Weights of a small sound classifier: 20100 steps.
Rows from expert 23 of block 7, named by matrix and row number. Rows with one number belong to one neuron. Each number is 50 + 10 x the weight over its row's rms, rounded and kept within 0 to 99. All counts start at 0. After the name is the row's rms in percent of the matrix's.
# gate: expert gate (model.blocks.7.mlp.gate, 32x96x192), inputs 96-191
# up: expert up (model.blocks.7.mlp.up, 32x96x192), inputs 96-191
# down: expert down (model.blocks.7.mlp.down, 32x192x96, transposed), outputs 96-191
gate.69 063:57 52 53 47 49 54 76 41 73 52 42 60 60 51 22 45 46 64 50 50 49 46 36 48 49 46 45 53 30 74 52 58 55 52 61 42 44 62 47 39 62 58 45 51 47 50 65 61 57 49 50 54 62 55 57 55 59 47 52 44 51 66 25 63 63 39 44 44 52 53 42 50 57 51 61 55 54 52 35 54 44 49 67 62 50 43 38 49 55 38 58 48 59 43 55 45
up.69 067:41 36 41 48 57 44 57 39 46 43 63 54 61 62 39 33 42 53 50 36 51 48 35 55 53 39 39 39 41 54 48 56 63 66 52 63 53 68 41 60 56 44 57 48 39 46 57 41 43 37 50 53 53 63 53 67 54 46 60 48 53 61 45 48 53 56 42 49 46 40 45 46 32 55 71 33 42 45 48 51 47 62 31 43 63 48 40 60 46 40 59 54 62 42 44 57
down.69 065:51 27 49 62 51 32 61 31 45 48 64 56 55 48 32 45 66 39 52 58 63 56 48 45 49 46 45 52 60 46 40 57 57 45 68 55 60 43 61 49 55 42 50 40 33 53 47 43 58 54 50 50 56 50 38 48 38 56 53 56 62 36 58 52 47 56 39 50 48 55 40 53 54 42 56 51 56 53 62 60 37 58 29 54 44 52 46 59 50 39 62 42 54 36 61 43
gate.70 139:40 21 49 48 42 61 65 60 53 50 42 70 66 49 50 43 50 52 53 48 57 63 52 52 42 30 58 50 58 34 41 40 48 50 54 55 53 38 59 48 48 42 35 48 53 62 55 48 67 53 60 41 60 46 53 57 50 60 40 41 51 36 49 44 53 45 49 55 67 52 63 58 41 40 54 48 44 42 47 47 43 41 49 51 44 48 38 47 46 30 30 58 54 42 54 35
up.70 136:61 68 58 47 57 40 50 41 43 42 54 40 25 47 53 49 52 46 42 42 41 34 51 51 49 70 41 55 51 66 54 56 57 56 46 48 39 59 36 45 45 49 59 58 51 39 48 52 23 50 39 58 42 48 45 48 57 40 64 62 48 55 57 50 54 54 42 47 22 45 33 38 62 54 36 41 57 51 54 46 43 63 54 52 50 53 60 51 51 69 75 50 44 60 50 59
down.70 131:56 35 28 45 57 51 39 65 51 44 44 46 56 65 54 60 55 38 62 35 52 59 51 60 73 36 46 53 45 61 48 57 38 37 35 60 52 54 65 54 39 60 50 46 62 43 51 53 68 50 58 56 59 40 60 59 45 50 40 50 49 32 53 70 49 48 51 33 49 41 54 47 46 44 34 62 51 45 43 53 48 47 51 47 59 41 47 61 43 51 51 40 49 67 41 39
gate.71 073:38 43 54 62 55 49 75 44 48 52 52 40 63 36 42 56 31 66 51 40 64 44 52 64 38 53 44 46 35 55 52 53 75 42 59 50 55 56 34 45 66 44 50 49 30 56 45 45 48 55 27 48 48 47 57 49 30 61 58 32 34 52 51 37 46 43 27 63 48 40 52 49 59 62 38 58 40 42 23 52 50 59 50 48 44 49 33 54 40 55 57 43 58 57 43 47
up.71 083:54 40 36 32 51 54 46 45 41 56 51 69 47 59 46 60 67 48 41 61 46 46 54 44 48 53 56 58 45 60 43 40 44 54 31 58 50 51 60 54 31 57 35 56 35 58 47 49 52 62 68 48 58 49 49 62 56 43 40 65 65 52 48 56 52 58 54 41 54 48 53 39 44 46 56 35 52 45 55 58 40 49 40 64 50 68 61 52 75 43 53 65 38 60 59 67
down.71 074:50 53 57 32 57 42 45 39 38 56 62 47 43 41 57 55 47 63 43 59 52 42 45 52 48 50 38 39 52 58 62 36 45 64 51 75 61 30 47 58 65 45 59 45 48 46 61 52 62 60 43 55 39 58 66 36 43 27 67 46 52 59 51 63 55 29 59 34 60 56 64 62 54 54 24 45 51 64 41 39 52 61 51 51 50 65 40 50 69 39 55 39 61 38 61 43
gate.72 104:44 58 64 50 47 64 48 60 53 53 42 33 60 50 47 38 56 53 39 42 53 47 48 49 54 48 42 60 59 65 41 47 50 43 49 40 63 51 30 66 61 44 63 49 73 44 45 64 51 48 46 61 68 42 38 61 72 35 47 51 47 45 53 49 58 40 27 58 62 46 49 51 53 31 61 40 44 48 61 52 53 38 47 52 62 30 43 59 40 66 45 43 61 49 48 61
up.72 106:34 70 36 35 59 36 34 44 53 60 46 40 52 33 52 48 21 41 54 56 66 45 48 49 47 51 71 56 44 48 50 59 40 49 47 58 54 51 55 44 44 65 37 77 59 44 46 51 53 60 53 54 53 37 58 49 48 50 62 66 50 53 42 54 47 47 49 50 63 67 64 56 56 54 41 38 58 47 44 45 63 48 54 37 39 39 45 57 56 59 41 46 50 67 50 43
down.72 104:64 57 55 70 52 52 53 53 58 30 47 33 40 58 46 43 64 49 45 45 47 48 59 43 48 38 34 47 47 43 42 30 39 67 40 54 53 45 49 42 58 55 21 53 68 62 41 46 38 45 55 57 35 53 64 61 64 56 66 47 68 46 63 54 35 57 62 36 48 62 38 44 40 47 59 51 39 45 54 51 67 52 51 39 45 45 30 42 33 71 46 53 48 32 41 57
gate.73 079:42 57 61 62 61 49 39 44 49 48 33 67 62 29 68 40 48 61 66 43 45 65 51 51 63 50 50 47 56 57 36 54 35 46 44 57 43 52 52 29 50 65 50 41 66 56 69 61 70 55 40 54 39 37 45 76 52 55 66 59 53 56 53 42 48 40 32 64 58 41 39 46 46 53 42 48 59 39 55 59 47 29 45 39 44 57 62 58 60 50 44 39 63 55 52 31
up.73 069:59 64 53 61 33 52 48 49 52 59 37 65 43 37 56 53 49 43 62 67 71 48 57 60 56 52 73 64 46 60 54 47 57 64 51 51 37 45 52 37 43 48 42 63 64 60 44 66 61 59 43 33 51 35 41 63 69 50 67 43 48 56 55 46 60 40 39 71 40 45 59 45 54 36 40 37 49 44 65 53 36 47 61 42 48 43 50 50 43 39 41 29 57 64 52 30
down.73 082:58 66 50 70 35 54 51 49 48 47 61 40 55 56 45 50 31 41 67 40 55 36 59 42 50 57 44 45 49 50 49 56 64 43 35 58 49 47 53 53 75 54 50 43 55 36 34 51 56 59 57 64 48 45 46 26 39 43 60 51 65 31 54 54 60 62 58 45 42 46 64 53 53 65 63 48 51 44 47 45 31 53 51 43 35 49 48 57 44 52 58 37 37 32 53 48
gate.74 078:55 41 65 52 44 52 46 56 48 39 42 58 51 68 51 17 52 54 53 38 55 57 49 58 64 45 67 38 59 41 58 45 57 68 52 56 46 63 55 63 55 42 62 62 43 53 43 47 55 48 46 44 49 46 50 48 48 43 52 43 55 74 53 48 51 59 53 50 41 54 57 47 41 45 60 49 57 56 31 61 54 52 49 65 46 34 57 55 57 36 52 42 33 38 62 53
up.74 079:59 60 38 42 55 49 47 44 43 51 65 61 43 43 45 81 66 48 46 44 50 45 55 49 53 44 34 72 53 47 41 51 52 44 32 46 44 49 53 44 58 72 63 45 46 48 43 58 54 66 43 70 45 51 47 49 48 44 45 54 59 44 46 42 53 51 65 44 56 46 45 51 73 51 46 54 80 52 59 31 46 36 53 46 61 55 39 50 51 52 61 48 59 43 32 46
down.74 099:40 51 43 49 46 51 40 51 39 59 41 51 45 53 53 53 43 51 39 65 39 51 41 48 67 58 58 24 50 63 32 56 56 48 52 73 49 64 43 52 37 45 34 39 40 42 43 53 54 38 74 40 56 40 42 61 47 62 58 48 51 66 59 66 47 48 55 53 55 55 57 66 49 50 45 53 62 56 45 40 56 51 63 50 54 63 39 37 55 52 49 50 54 30 48 71
gate.75 093:51 35 46 47 58 68 56 34 49 61 57 32 44 61 63 64 40 47 43 53 29 43 62 59 64 62 59 52 57 38 28 54 59 47 48 51 60 34 26 69 42 52 38 55 33 45 53 38 44 55 53 57 38 36 52 51 49 49 66 40 59 50 50 82 44 58 44 78 71 52 46 51 28 48 53 39 53 49 62 41 60 51 50 48 45 39 59 57 41 56 49 59 41 54 51 44
up.75 103:52 68 60 72 42 42 38 49 63 47 51 49 54 45 40 43 44 59 55 60 47 42 53 59 57 54 47 54 47 61 70 54 22 55 60 48 34 58 55 50 75 50 55 61 53 59 43 43 58 55 46 66 64 53 48 50 52 52 39 56 57 51 48 23 54 35 49 28 45 57 51 42 78 58 46 54 41 54 48 52 31 51 51 51 47 63 43 31 69 53 41 44 38 45 53 66
down.75 094:45 62 46 50 46 50 52 37 38 44 69 55 40 50 50 65 57 34 49 45 39 44 43 55 51 57 44 51 45 47 38 51 64 47 69 71 43 33 64 53 58 35 33 52 45 42 53 41 50 35 52 48 48 48 46 53 44 62 62 48 78 58 39 58 56 37 59 60 53 49 58 51 41 48 56 31 67 57 59 23 49 43 45 59 46 43 26 52 62 41 51 42 42 74 44 47
gate.76 064:43 55 51 46 63 51 78 38 29 46 61 44 58 38 55 42 43 66 57 53 47 47 66 34 56 54 36 38 49 29 46 39 62 30 51 57 60 56 57 61 55 56 44 31 60 43 45 45 45 55 42 54 44 61 62 46 30 32 49 41 63 40 45 64 48 52 50 46 44 40 38 40 21 70 64 48 40 70 43 49 50 62 55 59 63 29 56 53 42 37 57 42 60 57 49 54
up.76 071:32 45 46 44 44 59 43 47 43 50 39 53 54 59 39 66 59 38 44 48 39 29 39 55 41 44 51 61 60 54 63 57 36 60 48 67 43 22 46 42 34 43 63 54 36 44 56 59 52 47 32 42 38 48 42 34 62 41 39 60 53 56 38 55 52 57 49 50 41 46 48 57 68 39 56 50 63 49 62 44 52 56 36 54 51 56 39 58 58 45 47 66 44 45 59 51
down.76 068:34 40 53 44 47 47 41 45 60 51 60 59 48 49 41 43 26 51 54 47 53 51 58 54 46 45 47 62 30 39 65 54 51 38 57 55 56 55 51 61 61 40 46 61 54 50 58 37 62 34 24 46 49 41 35 69 61 63 52 51 55 33 47 59 59 61 64 48 41 45 53 51 58 46 61 58 48 42 42 49 48 71 28 35 38 67 60 39 42 59 52 33 41 51 55 60
gate.77 070:36 38 57 33 58 58 57 56 63 43 54 44 58 56 89 57 25 55 27 45 51 34 49 65 42 33 55 62 42 54 46 50 56 60 35 40 83 55 69 57 52 76 40 71 40 46 52 35 34 44 51 55 40 61 56 45 43 27 53 46 40 43 28 48 44 69 57 43 51 50 60 59 25 51 44 51 48 41 38 59 58 52 43 43 55 52 45 50 49 41 43 61 64 52 38 45
up.77 073:51 47 45 59 71 48 59 48 46 36 36 56 46 55 44 71 33 34 52 49 60 42 60 54 51 48 61 45 52 38 60 56 29 45 69 47 31 48 55 49 40 59 43 65 56 59 47 45 65 51 67 62 52 47 46 60 58 46 57 54 59 69 48 63 69 45 50 51 49 49 39 45 36 50 66 46 52 67 25 40 69 49 48 39 43 52 51 47 46 56 54 46 55 50 58 38
down.77 075:48 60 59 41 62 48 52 32 43 52 51 41 37 57 48 58 40 48 51 49 54 66 29 65 55 59 39 45 55 41 58 62 48 57 50 42 51 61 35 64 42 49 50 46 58 49 35 43 53 62 60 35 50 42 32 35 46 56 61 61 40 43 45 51 59 50 48 69 61 66 46 46 31 52 52 52 64 48 56 46 54 48 47 28 46 50 64 35 62 48 44 52 54 30 37 45
gate.78 111:52 50 52 54 52 47 29 43 51 37 51 41 41 44 46 34 52 58 48 65 61 36 54 62 61 50 38 53 44 43 49 55 24 42 41 36 47 56 56 57 43 39 68 61 66 51 46 58 48 49 39 34 38 53 38 51 47 49 46 65 45 80 53 39 59 58 53 40 48 53 57 39 55 52 35 30 58 65 64 37 58 40 42 34 64 48 50 42 67 39 69 57 57 59 56 52
up.78 102:55 53 48 60 53 51 66 42 40 58 53 57 70 56 56 58 42 34 45 35 47 68 53 45 42 54 46 55 59 57 59 38 74 52 71 75 47 55 50 51 60 51 43 37 40 60 42 38 60 55 76 61 53 53 64 54 49 55 50 43 52 24 39 54 56 47 45 64 53 41 46 67 43 64 59 59 42 47 36 56 45 64 54 64 44 48 54 55 43 54 42 44 43 36 47 51
down.78 102:34 56 47 38 56 56 46 41 63 53 44 62 41 37 62 54 47 49 57 38 53 61 55 37 44 44 42 50 56 53 50 42 60 13 53 50 35 54 43 50 60 42 57 67 57 46 52 56 53 36 54 58 45 37 32 54 51 56 43 62 57 31 46 42 54 56 50 29 62 44 59 50 42 39 52 61 32 64 59 42 49 64 54 44 69 33 65 57 61 58 49 52 58 63 52 48
gate.79 092:59 43 51 51 56 54 37 51 60 54 54 49 52 40 60 42 62 44 45 42 41 43 62 57 57 55 51 31 61 55 52 33 47 54 43 48 54 36 67 50 44 47 58 49 53 52 40 56 33 44 46 41 49 53 73 38 41 36 48 45 62 43 61 56 47 62 71 45 43 28 60 77 49 42 53 34 53 42 62 52 35 51 40 69 50 51 52 48 27 45 39 45 34 43 60 55
up.79 089:55 46 48 58 46 43 66 17 43 44 65 37 43 59 28 51 43 39 57 55 63 56 47 47 39 50 46 57 41 31 59 69 65 42 47 63 53 68 38 46 54 56 38 47 40 40 66 44 58 59 48 59 42 53 28 55 40 59 44 55 57 51 47 50 62 38 40 46 49 61 63 41 56 51 41 58 51 50 31 50 48 34 58 55 53 49 51 49 67 49 58 65 44 43 40 49
down.79 091:61 65 58 40 59 43 61 49 55 48 42 55 68 46 45 53 45 26 53 48 56 54 36 47 48 58 53 52 66 50 43 40 52 47 49 65 24 50 37 40 62 24 54 52 40 57 57 47 61 47 75 54 40 54 31 43 53 36 64 31 43 52 43 51 46 69 52 54 57 57 48 42 42 55 80 35 49 58 44 60 56 49 62 50 44 49 39 58 41 52 39 60 56 45 44 44
gate.80 076:37 45 42 31 33 45 58 49 54 55 54 40 63 35 32 54 55 63 43 28 62 48 53 46 46 47 31 42 58 58 32 45 52 56 45 56 60 47 37 41 60 40 57 57 52 46 48 59 49 51 48 31 48 54 50 52 28 50 67 50 45 39 40 33 56 51 64 54 36 24 47 64 62 48 54 35 48 53 71 57 48 66 52 43 67 63 46 48 46 54 62 57 60 49 63 62
up.80 063:71 34 50 60 37 57 55 31 51 55 48 59 48 35 33 48 53 66 55 42 53 44 59 46 48 44 47 44 53 52 24 40 53 50 56 48 56 57 49 37 36 50 38 43 46 27 38 58 49 42 58 45 50 39 44 45 68 49 53 59 70 64 60 50 45 43 51 54 49 45 46 70 78 47 45 50 46 68 40 44 56 70 53 58 50 52 40 41 41 67 54 39 63 41 49 55
down.80 077:52 44 70 43 58 36 33 55 44 55 66 35 55 47 68 68 56 53 46 55 46 55 33 56 50 45 64 36 49 51 54 55 39 47 39 65 53 46 68 55 37 60 35 52 47 43 47 57 50 51 33 74 39 56 53 58 35 57 67 51 38 46 51 44 62 40 46 65 63 53 49 52 56 34 45 56 45 51 36 46 53 36 65 42 43 51 28 45 51 81 33 55 45 50 55 36
gate.81 086:51 48 61 45 53 48 55 41 43 45 38 80 54 38 59 63 51 45 57 29 56 53 65 52 40 47 57 46 66 63 46 39 65 63 54 43 60 56 49 52 48 55 62 57 51 50 67 49 42 70 62 47 37 53 25 59 50 50 40 48 36 54 60 38 45 40 49 39 53 53 57 46 40 54 55 43 53 44 43 57 49 34 55 57 50 54 60 48 57 44 37 32 47 41 51 44
up.81 090:38 73 54 33 59 34 47 37 57 60 39 55 45 56 54 51 23 56 49 40 48 38 66 45 53 39 49 37 53 55 45 41 51 45 50 38 52 35 43 48 47 41 48 69 46 43 44 62 30 58 56 62 52 61 41 52 49 44 65 55 47 57 27 51 45 58 57 43 63 39 46 42 47 57 60 43 59 59 53 70 56 71 61 71 56 45 41 38 51 51 43 44 52 64 52 40
down.81 092:49 53 61 46 66 62 44 55 65 47 53 46 41 64 65 66 43 54 58 49 48 43 49 42 58 40 46 55 65 50 43 54 57 59 39 43 69 47 60 57 46 45 62 52 42 46 45 52 43 71 49 57 58 45 50 59 64 47 27 49 57 42 53 45 49 49 74 56 51 39 58 42 54 44 43 54 54 26 62 64 58 57 39 49 54 44 48 48 34 54 49 36 52 52 56 56
gate.82 123:44 63 48 58 59 42 52 42 48 52 56 41 41 77 47 42 67 59 45 46 51 57 58 68 46 48 50 64 62 55 31 33 48 53 40 39 66 59 54 56 60 51 41 57 52 57 43 56 46 55 47 64 61 57 45 58 52 53 53 58 54 27 57 54 38 44 45 42 54 39 49 49 72 36 53 51 38 41 45 53 36 43 47 65 50 38 52 45 58 51 48 43 45 42 57 61
up.82 115:55 57 54 42 58 51 60 37 65 60 40 41 49 58 60 40 69 51 36 49 57 42 60 61 56 40 51 72 65 57 35 30 43 57 43 49 72 54 42 57 58 63 56 61 57 50 37 57 56 58 48 53 57 47 43 61 61 39 49 45 67 35 55 51 45 49 44 50 57 32 40 59 64 39 58 48 39 52 50 67 41 44 38 50 51 33 55 48 58 50 42 52 44 45 57 53
down.82 117:56 67 57 53 49 61 41 74 35 57 19 53 54 57 64 52 48 44 58 58 42 69 52 53 51 41 39 60 44 41 57 40 55 54 61 61 40 41 41 41 48 67 62 45 55 45 45 54 51 45 55 36 62 58 40 62 60 49 64 39 45 61 63 60 50 38 45 47 62 51 41 65 57 59 54 37 37 54 52 59 46 54 50 48 50 35 65 42 55 49 51 49 67 65 54 39
gate.83 106:60 47 59 39 66 64 58 68 46 25 75 59 51 62 44 55 63 33 53 54 56 46 55 41 40 43 48 64 55 49 49 52 62 49 69 54 41 74 47 59 41 37 55 51 47 58 47 61 51 55 54 41 60 53 56 65 66 44 51 45 56 41 57 38 63 48 35 36 54 36 51 57 36 29 51 60 43 52 45 33 51 32 46 50 41 50 37 44 48 49 45 43 57 36 47 40
up.83 098:36 62 51 55 41 36 34 34 50 51 33 40 48 48 62 56 50 51 44 49 23 37 47 55 63 63 65 34 28 54 47 41 33 47 20 48 68 41 50 43 46 68 54 63 54 36 55 24 55 55 45 47 34 43 52 43 38 40 41 58 44 61 49 44 42 70 62 49 53 55 46 54 57 59 56 46 56 67 59 56 46 44 56 51 49 49 51 51 57 45 43 62 48 63 57 61
down.83 097:71 36 67 45 35 52 44 54 39 38 51 36 54 44 54 60 61 50 45 42 60 31 64 30 51 34 63 50 45 62 54 40 41 47 41 58 47 63 72 53 41 70 47 43 53 53 34 49 46 52 62 57 64 52 30 61 71 54 37 45 71 58 65 57 58 53 55 37 58 42 46 52 53 49 50 36 63 50 53 43 48 54 63 29 74 53 31 60 43 51 42 53 33 58 35 46
gate.84 072:40 58 44 42 41 57 59 49 59 64 32 59 34 54 55 60 44 48 46 49 54 39 50 53 40 60 51 58 60 62 34 57 44 60 37 53 46 58 40 63 81 58 44 60 62 40 37 59 57 51 56 64 55 57 46 52 55 44 45 56 54 35 36 47 53 48 50 54 49 51 52 49 39 58 61 32 45 45 39 58 54 61 46 32 46 23 68 46 46 43 56 31 45 48 63 70
up.84 077:61 54 57 36 69 53 59 32 64 43 53 49 57 62 45 29 74 45 61 56 38 62 44 50 55 52 46 61 67 50 45 23 56 50 55 53 49 47 54 56 50 62 42 45 42 47 43 49 50 52 39 43 60 61 63 57 45 48 40 50 39 37 24 31 54 57 49 43 37 43 46 58 45 46 32 62 47 39 42 62 56 49 52 55 55 33 39 51 52 40 47 50 65 45 39 44
down.84 078:34 43 43 61 44 31 29 48 66 44 61 43 57 59 48 48 51 59 45 62 47 52 33 43 59 65 40 48 52 52 47 47 71 41 52 66 48 66 37 61 58 61 65 46 34 67 45 32 35 54 59 60 66 48 38 38 37 54 37 53 45 42 48 40 50 48 61 48 43 53 58 56 52 46 43 46 48 38 50 64 60 42 35 51 57 38 43 49 62 47 76 34 71 43 41 46
gate.85 145:57 44 49 41 53 46 54 64 47 41 61 50 57 51 62 46 39 62 60 71 64 61 45 56 65 57 39 39 59 49 66 48 53 46 51 49 34 24 46 48 41 50 46 52 39 63 40 58 39 60 44 37 48 58 61 23 53 47 62 44 56 63 44 46 56 54 48 39 61 56 37 65 58 41 32 58 40 32 39 74 60 52 50 55 36 45 31 44 41 46 53 55 47 52 56 54
up.85 132:57 47 44 44 57 49 46 66 45 56 64 47 61 42 55 43 40 63 60 76 65 58 46 59 66 48 44 40 57 57 65 49 53 53 46 54 37 20 43 52 42 53 42 57 41 62 40 63 45 61 40 39 44 53 61 29 57 47 58 45 48 63 46 40 51 62 42 38 65 53 43 72 54 40 29 64 48 37 39 70 58 51 41 54 33 48 26 45 43 50 47 63 49 52 52 53
down.85 125:56 45 31 43 54 41 56 43 52 52 37 69 63 35 46 65 62 31 43 42 47 31 51 49 54 53 36 46 62 52 31 46 54 49 50 53 59 60 64 41 50 69 44 36 50 72 62 58 64 42 63 45 36 31 57 61 48 54 38 59 39 50 51 48 34 54 52 44 34 56 35 50 55 40 43 54 75 53 55 55 50 40 51 49 54 50 47 51 39 49 66 44 60 47 45 63
gate.86 104:59 41 56 51 48 38 53 49 67 54 34 43 53 51 46 51 36 67 46 39 51 42 55 52 49 42 27 60 48 70 39 44 47 52 43 42 43 56 48 49 52 61 38 37 44 46 50 45 23 46 54 69 49 72 47 54 51 46 39 51 50 43 51 65 51 62 51 42 53 45 56 35 60 38 59 49 47 53 36 61 49 81 58 50 60 33 34 56 48 40 47 47 67 49 46 54
up.86 118:45 49 48 36 49 54 38 54 48 49 54 55 46 44 61 62 32 59 40 56 49 64 62 54 44 50 39 62 55 53 44 55 47 53 55 56 57 68 53 68 43 57 50 57 38 49 65 34 32 47 64 46 38 61 63 62 52 55 39 54 51 42 44 38 35 65 47 44 30 26 57 26 33 42 42 53 56 37 56 63 40 48 48 53 43 43 53 40 50 39 48 45 54 47 58 68
down.86 116:49 40 34 46 58 48 56 45 41 56 50 66 37 51 46 63 38 45 49 53 43 71 27 67 57 40 44 62 52 49 56 67 52 49 40 55 44 68 44 56 43 47 36 61 45 33 44 49 49 56 53 50 39 52 48 49 41 38 61 58 56 51 48 60 52 64 46 32 65 45 43 53 39 56 36 64 52 45 45 42 55 43 49 50 45 39 66 45 49 48 31 51 62 63 44 30
gate.87 075:49 56 54 57 37 44 63 41 48 62 47 62 35 42 44 63 83 45 64 60 38 55 55 50 46 43 56 48 46 45 46 57 58 61 47 39 37 52 74 55 45 35 31 40 46 59 55 58 70 58 35 46 47 58 42 48 60 69 54 39 45 44 62 51 60 65 16 51 35 49 48 34 37 51 49 41 36 48 34 64 58 28 42 31 56 44 46 61 61 39 51 41 46 49 57 64
up.87 080:54 49 49 61 52 57 43 41 62 71 58 54 24 42 49 77 61 62 51 61 38 47 67 48 30 47 45 45 27 57 40 56 57 58 41 49 60 46 60 52 58 47 61 39 36 53 69 53 62 59 40 45 51 59 41 55 53 62 47 58 42 48 63 34 50 61 35 43 47 43 37 32 46 55 53 35 35 41 50 59 56 35 49 44 48 54 39 62 69 55 36 58 43 51 56 51
down.87 071:49 50 45 58 46 51 40 41 65 42 49 49 55 42 48 48 51 53 34 49 43 57 57 47 50 48 53 64 35 55 60 42 53 75 47 31 59 32 55 51 40 52 37 57 29 57 51 46 67 52 52 41 52 64 63 49 55 47 59 60 40 37 57 49 42 45 47 48 77 51 43 53 41 41 43 46 78 43 41 57 53 50 33 45 49 53 50 45 56 57 31 56 46 47 35 39
gate.88 143:44 37 44 62 45 53 29 40 66 60 32 53 45 40 47 48 67 45 41 61 56 46 38 59 50 45 51 63 51 61 46 47 63 58 33 75 60 29 36 52 55 55 45 57 48 41 56 51 42 55 37 34 48 39 54 51 48 53 47 59 47 46 34 65 57 60 19 60 55 52 63 56 44 62 47 39 60 32 52 46 48 54 51 28 40 33 51 55 41 47 25 54 59 50 63 42
up.88 150:35 46 48 60 54 44 31 40 71 61 30 50 49 29 46 54 66 47 44 57 52 44 37 59 58 46 51 63 57 65 45 54 59 56 31 77 61 24 38 50 56 55 45 64 49 40 52 47 45 60 40 37 46 43 55 51 51 46 42 51 59 54 34 57 52 62 31 55 55 44 58 60 49 57 50 40 51 30 52 44 45 50 48 36 46 38 47 60 49 52 26 58 63 58 55 39
down.88 124:54 42 54 53 55 60 51 25 48 50 54 48 38 53 20 48 55 57 35 51 52 51 45 63 54 64 51 40 51 48 53 43 48 42 60 51 44 73 48 52 47 43 42 38 46 64 54 46 56 41 51 53 45 54 58 49 47 52 57 50 53 42 48 53 48 57 60 52 62 61 41 47 39 46 56 56 55 55 50 45 41 54 51 57 45 39 42 39 66 54 55 44 39 43 47 49
gate.89 188:40 41 55 56 44 45 32 56 39 57 45 27 49 49 36 44 49 45 40 45 68 47 62 42 55 51 50 51 62 67 62 39 38 48 73 45 65 68 58 49 60 52 61 58 52 43 40 50 32 45 38 48 36 58 63 43 40 43 56 30 45 46 40 45 45 43 53 60 45 38 44 64 61 43 55 44 57 41 44 49 59 58 36 57 58 39 42 49 45 55 60 34 43 56 41 40
up.89 190:62 53 44 49 53 55 63 46 61 45 61 70 49 47 59 49 49 50 58 62 35 55 37 57 45 52 54 43 40 27 41 64 68 54 29 50 34 34 48 54 44 43 35 47 50 57 58 50 66 55 66 52 65 48 38 52 58 57 48 70 55 51 62 55 58 63 47 38 51 61 56 42 42 58 45 54 47 67 54 58 42 42 65 47 42 64 59 50 59 46 38 68 54 40 61 57
down.89 176:35 51 72 40 42 30 53 49 52 46 43 57 52 31 53 50 43 53 49 47 64 48 68 35 43 61 52 48 66 51 51 38 52 39 50 69 43 62 34 57 52 51 70 62 37 40 60 49 50 72 55 51 51 56 38 33 33 46 57 54 65 43 49 46 57 52 57 46 57 50 75 47 55 50 57 55 44 47 43 48 63 66 53 52 60 47 47 61 64 30 58 46 56 44 62 69
gate.90 069:51 62 51 57 36 43 71 48 41 43 49 66 42 26 56 45 59 40 67 62 57 42 41 64 55 54 52 54 29 64 54 44 42 59 55 32 35 62 56 56 47 41 50 33 49 53 68 47 64 49 66 64 40 53 54 48 38 52 48 44 43 48 65 63 49 41 36 38 45 54 50 37 44 53 37 42 58 54 41 61 40 34 65 48 45 63 63 42 58 57 57 50 60 45 53 55
up.90 072:43 61 46 43 56 57 39 79 37 49 60 30 47 60 68 33 39 64 53 51 54 45 41 56 65 49 68 35 52 50 65 43 34 32 57 62 49 61 63 45 61 59 52 59 44 54 36 33 43 64 40 53 49 60 50 47 44 48 52 53 42 49 35 56 45 44 47 38 58 45 35 43 55 47 50 67 44 62 36 64 55 42 55 57 61 52 54 63 41 44 49 51 53 50 57 45
down.90 077:47 44 59 30 49 46 45 50 54 49 72 52 51 53 48 46 52 68 43 49 59 54 57 29 50 45 49 48 43 49 69 45 52 46 56 67 56 40 56 53 61 61 33 59 42 48 60 46 61 50 47 58 53 51 66 43 32 35 60 49 23 47 49 48 46 50 55 48 75 45 44 56 57 45 34 59 42 35 54 63 55 50 53 59 50 47 64 41 60 58 41 51 68 63 42 57
gate.91 079:51 51 58 51 54 66 31 61 72 57 33 41 48 51 56 66 44 63 56 66 34 43 43 49 65 51 29 49 33 47 36 49 23 51 55 56 42 47 47 43 51 70 44 41 35 39 35 42 35 66 53 55 54 60 60 56 37 43 46 61 51 38 53 43 42 49 78 57 45 40 40 26 41 61 53 62 56 59 52 40 62 46 51 47 53 53 57 39 51 47 55 57 56 51 65 62
up.91 074:58 58 47 43 57 49 61 57 61 43 54 35 43 41 46 79 38 43 37 65 56 45 58 57 58 51 45 59 66 36 49 49 31 57 58 41 49 59 38 52 30 75 46 59 53 37 41 48 47 61 41 39 49 52 61 59 53 35 48 48 54 63 54 53 44 58 62 55 65 37 56 47 48 52 43 63 55 47 36 46 51 69 46 48 43 61 49 32 44 66 50 59 64 49 52 55
down.91 082:56 29 68 57 33 50 42 52 54 51 63 37 28 63 46 65 44 48 44 54 46 45 54 62 47 56 44 50 32 48 61 44 67 60 40 41 64 43 60 46 49 55 62 51 58 44 36 53 59 50 56 42 64 54 41 36 49 42 45 46 39 42 45 60 33 58 29 52 53 48 63 54 52 59 60 52 45 41 51 30 52 51 59 62 61 46 59 54 64 61 43 46 37 24 39 50
gate.92 071:53 50 44 62 37 66 49 57 48 61 55 58 47 47 41 58 54 43 37 41 65 27 71 50 42 42 54 58 47 25 57 62 55 68 48 51 42 56 53 57 61 58 44 48 34 45 49 48 38 60 42 46 46 52 53 52 65 45 38 55 56 50 62 43 66 45 59 49 39 60 46 46 59 52 69 55 70 58 49 40 46 31 61 45 63 58 51 56 64 60 36 47 33 54 68 37
up.92 060:53 53 63 49 34 64 72 54 42 50 54 33 55 36 52 53 38 58 39 40 52 60 55 43 63 27 48 53 51 45 51 30 47 62 46 57 55 58 51 62 53 53 37 46 57 64 32 68 61 57 72 35 50 42 35 60 54 54 50 57 44 37 57 60 32 44 44 48 47 50 58 64 50 61 38 58 54 56 52 50 47 61 44 66 51 35 64 40 55 43 65 39 58 24 52 65
down.92 073:27 51 54 48 61 63 68 47 62 61 32 63 49 51 62 50 62 58 54 40 44 53 57 61 59 44 49 51 41 43 33 50 53 46 44 37 45 47 43 44 49 49 68 47 32 44 38 54 64 49 51 53 53 57 43 51 60 39 46 58 71 54 46 69 40 59 39 45 63 44 34 74 42 51 65 53 42 59 35 34 44 42 31 39 53 66 51 40 42 51 85 51 50 52 56 29